A small text-conditioned image diffusion model, trained from scratch: 48-pixel images.
Rows from block 3 of the denoiser of a small text-conditioned image diffusion model, named by matrix and row number. Rows with one number belong to one channel. Each number is 500 + 50 x the weight over its row's rms, rounded and kept within 0 to 999. All counts start at 0. Numbers have three digits each.
After each channel's rows are labels from the 100 images, of 14848 (inputs lightly noised), where the channel reaches its highest value: "top examples" is what is common among them. Only what is clearly more common there than usual is listed. The data: rendered landscapes of hills, water and sky.
# convs0: first 3x3 conv (model.mid.0.convs.0.weight, 144x144x3x3, each kernel summed), inputs 0-143
# convs1: second 3x3 conv (model.mid.0.convs.1.weight, 144x144x3x3, transposed, each kernel summed), outputs 0-143

convs0.77:473517477521492581553497337379557524502425471594513447505472531496462470573483478555484451473518553519529537534556550519612489557544490482443468455490478580384448531537513546479431483472474485534499577518499472510509514496500562493528548590536477506589553510468591445591450488563472553436498527569515520480477485548557498535481541514627475466483451524491494459438477548576493518521456562466500529529449452565555437417386390602454445
convs1.77:551437530569504522475503641501528497471528518559448456422449571564535571498548505518488495534486507494559424494532410592390515486546547455630567489466520427432496470414406495494565525497465506468500510558472462474495400485527465514530469489567407540482512440534569440502479521527576537468419649483427431521463480534592491481482477506481513482429488451530435475532449542555468458418497450405443523408498483501528480542568573461485451
top examples: noon

convs0.3:562456474516491514468552629462463500545434475432596449463500568526489522502523423477486538506512472512476438488430436477482406540486475520456556504464482572577589416425477540431666492608544505515455439488531492470498514495506532424428526473525540389465568472392543552487519452544545430552531567416509469481534567527497556517567476488429480454493455457388488503442557515449494533529508571550585611499513510521496433482440518503469462
convs1.3:551462487533457543529502381467536552490546486544421552554513448538516486509521460421489470493441558441546526523518521499496496466462454514497358518521505427544422507495500466503357517451501529569489573505495526413513527488514519448486484484538438518481509602458517518504454538556555546462461458472501502588467453548554459473483537488506536532370648688408506413495496453545538469384540518451553431514521512586513547502471569493471490
top examples: sunset; clouds

convs0.115:425551494515539519437465452444596459441610528522489572455543494473448603526498484510509554531500441506479506455482443544420458375506517495496493417529515550482444485580472466642461439493543536453423561561504361474465512547439517525509480504512524574583541438486453369474431407508549519485561491503480539520522463462565478510513491558524532481581501416509496466505436467510470565446526345515468523423509460476469516583540487526484554
convs1.115:486440457416517449470563519550551586466463510530550552438524550500510460480579413552569494468449439472536484560481521520395485517447495500394520450520442465462512514442562497492533527495454427567538472475544497462584553591578492465438438478420487508502546494447425476521395446347485458475557418460463484485458433436454555547468561529484464448409561441503508522488372509413560476560459477475498473440493474473527435480443553553553434
top examples: sunset; sun or moon in view

convs0.48:442490462457471549562444483531428434578450531500546461489507470509502488534460525504525467509534504518497491476397416548482570599488541450467442452583448473485442438533399453456482460493455532483526466557393532446606489482601621577499517517548509562584591492477513506570493544478483574452518538539485500449491559522433642534468508518495496463542447518556547493471477504492575445512477599662573475400452501499553511500505431507488445
convs1.48:585468537454446553507501532502565518572481479494499595534418502510500540546553438502526451526539508491460543452494496560515444513462408568473582458478547568483504490518511481465473582508527483424540419474565488547468515528505521493445539545496422553456512509522490628465514480465523446623531508459540602589571446500555453479491413441446590517481436406404427564477523455472480544540615447500375482472600493417492435492437501497552562
top examples: sun or moon in view; night

convs0.116:463511480480551539511479581481489532498531543485490359493496509489473395487512462538578477554518598511467553462480568492452445475425543517402455438441557521405406412425547466540513450516525580492440528418550473537589574491559451454539466457500503460463500483470499488569583453450575579548529458477489453560570449486556530631517440412584500450551500514554530472580472504448418512486468504478457575478481516525449462493574571559428520
convs1.116:492467522600508438498576489521412502459462483531504710570520545501516559506559536475387413493482505419511478502505483435611401505486475493504523433463398595600531547648508507563513560491485462541526493524435597467477550504492492489482512481473579570498548481527456564544531504548434536564491535499536543483554505552546490447500473478472429498555493532539536540512565534535507478455418502460486445597562522454563431519520506537503445
top examples: noon; dark volcanic rock

convs0.45:421351505479561520494507472436468471467492547563449524581430475499521463519506610545554576588490594483531522562555573466468475516529468547449407506446452463458557497508422533573487421425493490517551547434469516432450452483479558511522519552584469534539544552485466485525541520519518518502508541457446569593518547474574597473483487475480470565383567480472557499470470550493502480429471454384439469616460519433530529474573416568472491
convs1.45:550533522450476493452445537503482534506530508511476521388511466512484528482565557511456415371541552562498474592467536506526467387484519470474473514497544380513569508519435520469584525469493528524427481475484458500418436491430492502474499562472474516487484489470555554589434499551441552459479591525527514437450421433532464474494640492484562394486494445476574488541479452548437555599432425563441449455497457426555445482622571484472552
top examples: noon

convs0.84:501478420542509461485404527437479518493531416562468491502346587466466492490494518446481445498576543430504532630532493467518551473521573608489518509411564552509531507579491537603508448477423549493516476563422542442510531448509534571505606503553468507571505604459541551509551604516525497499465567498540407447490591506603507461569537506494488461528562570485496457424543520399525525492528460503539528498470469465549511495479603457460482
convs1.84:526485530470544446492511549536326506444484463511565450563517431485449500534615446498556576592454463598487493477481577528488431564496551530558471493523479479514376500529498481526449458505447464414558491496492421647500511509436477498552483412449589500438521464571561469513499556553459522550533453600480483552563479545461479469539495562545512505516511452516417474510439447463531537509416385474527456499464510479551626504536535520494451
top examples: noon

convs0.62:484546475544495488524534538494603562506543411499447461512505428459486541512495524522546548469456497467501528560491467507517449494528528559560503536492590544551559559523589442427517558459458480455427461552505491424512508493561504468479530585484464480561552470525405498316455501467532576566484593561577500425489343607426497477422479457529533468587519585576496456487631446514502501520471456466531542460553544469487543536514499456535466
convs1.62:421481497532590434542471519539471467567567535457545564572537511526460442473550466550578473393480375600400546479488478502481438474461530488488530502472429422496494445482607425540557448459550577434543408469549552526411470545499490463409515493515475477500538492477515503497488516491473592538439466541453493494548515454560600463582484537530466407572464473523517557450456491449535524618565467608429541573514537508507516526536520513568553
top examples: sun or moon in view; night

convs0.16:444499475536529523475483540476460603450429512453462477450533560467484503512536553545496530511467468510478499524469572466503493417541628547531430542463456496558539498428561518488571472538538421488498558569545528496528470528478585372484456480503508463404482463467503629699503536454475478464478457512469551508499601452562411427537459479462482490450611597492489506549575485439554481470439506468535529455534525504447526569461613502501455
convs1.16:566450529480457512441470541492527481558514526515529500599482565536573632484468473434530477459549535546538469527477444559514450413514453482480530506503491461492468504439406463482364547545521557543550557569520508474466438550565499498463511558496418449572551425424556445453473473484510368547630624497482422512507500554510512524489549492467541439445436476519447486459560566452474483494503478461554447566405382560508485442572517482532443
top examples: sunset; snowy peaks

convs0.103:512489507421455491573556475540466464530493521518499537459472538537446494416543556484468458592564380475558529540501527487512454484505450517552560481523418491495538505457530524590529564464487496539571568634504586453420528466496469614516538377490600511436527482500570558369474489474461480527595500492464490468480547469558530543479500474533534489504557491590515500460489466444471570530363565569496463477474544347559500506506553502478563
convs1.103:570516483462459514585386408518511589481526433494462485508490496478578525545441448504539522523531557461501479493557451413454556491478531636501465515459527529503514530453489516437432575508504464510539507576510541504444464465463619617533507448460447468453479635438475477461488442445509567516552531450518600549488551573366473520402460531547418558506563430483449504493619501440581497555503507446549460524475492550537492475463521469529544
top examples: noon; land: purple alien crags

convs0.126:466445492555505431437503436402502534469520524422489499532533544474525536444505485573516582518566459456500502522457539556507481499584479493509432504505512482484523588503528440467501466419604456503459449532470395527532544526549488391496519471551507507440584449638470433412451447541533412544451439469585461410544478450445435534488549453508448560469396616498474490503416476417562470524539524483424482588514449494503467619511452479517536
convs1.126:423483438456492494451493525578587491449513482431641514475549512471497474479495477516464487554430522552539461538516520466523587499507586540542526475451478566653446463462432555546519420518491524524455488482536582510484518499429479518502480495450601441554468533453568507442589507522386504443456547539491468523417435487540521466650461491385529395522545464523455542545604562547496500512404501535493469526502503577468489418456479543470531
top examples: sunset

convs0.9:428458482488539433445535470478504491404475536438534485486545499521584572541555471503585526523507452587500526487569505456439418407527641516577522496500433410427508520365444444476509508544534490387583516506476466521530547517386430537530544528488480469492470462370525460492470551534477454470513519530531578494496574542552414416496477483449498565532627483493481436407515531487522443526445464478547489466532515422468482460554572520473496
convs1.9:453508522469487532521470419543543489512492564489536424570464554373539431505546487441380546453497469539453475425469518541470530487507512481520476563450451407405559508459469530631552483535589466494467499402568464522508504571534575592510434452466520540457513432541525611524503467481564492543515576524551438478547488454446490514553465480412475476408533341389496488551525449409503460491484499475479498529541462552430500523491459451469462
top examples: sunset

convs0.65:554524543494557573595526463411415436556629602438402486494483506556555470445607407503440447526455530444497503429480480508442538556497518506397475366525495551458490499639490525495467468511521510473452452545486453610494482562416536509555469574463489541437462531661518489444494534543500410465506490564486483492487463468498503533472501456494574497548540460462501520485431535474496471477535526538496520540485458475452469517518383466453475
convs1.65:530567520419483529485400588545547493467476376524483392521460500579412480505489524548525590523533475434519475489521473456453511372495536508473541571527589481478557440486494462525557497503420571480581554529439572509499390449492478398480483532477580473490495492484545449518614532450473460577499489495484529487485529493479466495452446583523449496461622490507551517483498505497513550570500535463539481564451525449417532373616604470501498
top examples: noon; dark volcanic rock

convs0.6:436513505437454461603504486510493451514452481526441569570507511574494507515544453448543433451569503536571548603462535470456412527579465556512480503507636557626568490532482594448482448513527579487422495505492489439529518479414457521490600386449531459539572481497443473585511441481496515501464599419419474519485543506471564500545576487550571495600446491472452465498547484471533529489540549533520536431497536463538479564533490530390430
convs1.6:468490469502508523513423535641475478542532487509482528550575429596458509531528576588521515404520520489525543512398593519413460391529538429520471547534476443486531508508520496493492557547553535495567477545628544528432506523428528566496511489482508505467501417417422606507536464471586493522500507562509460476632483504490387495451454490552454542524506507532467524535670534524411517565465488495564489501448449488522462512588486506542480
top examples: night; red mesas

convs0.95:448551458492454506548574512469463430522536450545466535541548409479418432493533455570484499463549525490572492543564508442512421543478402531460449443471569427458545511551456474504465483517520565432430476549553534452496506478396479499461547486460542531477446541524529483531478463504492407499501539428558427440524589448441533591569557398542504463509308563524495545499409457534478466534473623469488485454435482472573535532586502516522547
convs1.95:482481478481407459474517499426508547547490588503505544472451525552530532426421543481562478558549457483434638497468362478574580562495528450509608562570515574444430432537482450575482444475484459499500485615466529511545465464542566536441538518562454445556562458519500453496465488552586465475508419477498530513424514471511545509520544647604423553557479475535443505483456566493546502443473493552543553555429547520507439542521516462486487
top examples: fog; light: overcast; purple alien crags

convs0.58:516557491483475451506423434396568459546506563488472480575546557558466507399486488500468411566548460486466427581576625430490483457485559598479505464455498528543498583503508551489495462523608495557404433442408490483493408461489498525456476490448430497496517412602499446477520447563517542546510491396471504486512507495400563488511466435559515507494564423501534452516430548529536475476510528541562516510485479532538378534480597494397487
convs1.58:485516473485571438532543590572471477530537564543479507522491546471482515433511428490428436499340471502480562479499424488497620485563560449476568558467416480488534427550551508551555566552497444479500553639490481559449585388470431547495533416466585482521470514488522428482533472507509488512458539554457451495472431585481420571541541528510448512601525497526572425577548486523571497450481494474467468574491455483524502493618534501548509
top examples: night; dark volcanic rock

convs0.140:451504485478504548563502546509543481463489499558608443537454538544519467470524486492529437531533513406488444502503492613574520647519385459579466561480420534550461464481504551433524543456530486519500489539460455596474493536553568479517561526531517551500542445480602377339460553444500562476502415507487452477533434570494468482486591525533453527513468558509492532588524521443433495475487507427518517451453536550530474425520415521612544
convs1.140:571489463544565525548527370534511494478435487453478582461554492502517482446503550440416501512421523550652490570465512433445492491574548503427528513498473436421490490512493561515351509501412536498501580490480438548491428502591415489577529569472435541563421497552584596505507557412459472516489513473458436527476469496438521554449462518531556355497466530555487521589484503551545439539478477486507491451553536525475481485523483485526419
top examples: sun or moon in view; sunset

convs0.63:505560464525481450460446597368471438530609531606483535534541494490485516527471510456479443475456501439498499540606487428440525480571522538493498522459520465443457511478441506576407501522586439511390553524465458546515410533489472521564513514492531461523502517568434467473444508549504503612507497504463476437502498544562476491559447489520480476592490544524405511507526586678463490517525541417474453580576446493485517428608445483454451
convs1.63:548536537561579435578502467563519491573492451475526442487528519507513461505495519522552406451370523418540487487424402479467571442497486413521375497490504436448514460433456439514485545482501456481506479534483475530482531571589542444538499519431456491449433471458532531482514456402495522512538700487496536521494511527555510540469506541500457518472511440445664403512486505489484443495569482570428463545476480571451517501464553559437561
top examples: noon; dark volcanic rock

convs0.8:587544532463382478538533410424396406491506495490534535525505478476543444534495460452536479573412430576584547495535416463457540470501469524472574399533510483497525576473441508559489510573536481495401473518501418400505476492396448517471513560445491483442506498516537504374496505456584470520460457527527529526499490554442579452465468377556463481528432455586546456497496496515499491462521523503574506533485513474496522486676448448454485
convs1.8:418499536472514526533445545531611482573535559447551461494483481577491509444503485536476570454504464501476439431476497411528521506412590472469405503535530585518457490459549515422497503535526447454541508533498578681448496552639538538493555535500557446541449566509533548500510410479431504529456497545544490444541448492511500557553582539532500442511508476459512593457548529487459428521584469536486511581487507522591403525493590447485603
top examples: night

convs0.108:435483450516458520526520577474432507382375453481493470446479452528512490506422523491468588415462412431520490573457477495496443465553455563497535464557493405492490561436501492466514498416542516471528536486500517546564557490463595401454487499508441445565495439456466475633502432579543486543560519440424569603581399490564524566506515489557458507481447506579449491397501472524604515469549501450566454439534467543534500481544516482511533
convs1.108:508520510437525533565490503485382457370531632518422471524558483459460460497461523519486495564494442488450476420478401402560488486493552511406571548405523528458459514466506369517581433507456449515544502462506537508448568577486614489478494525598466518419496556504502524421472542485500526511532360490486542514544511442487439581484488503540484572502472455506416605509500419446502487440516552462493552540485502492473525505464442575576495
top examples: night; sun or moon in view; land: purple alien crags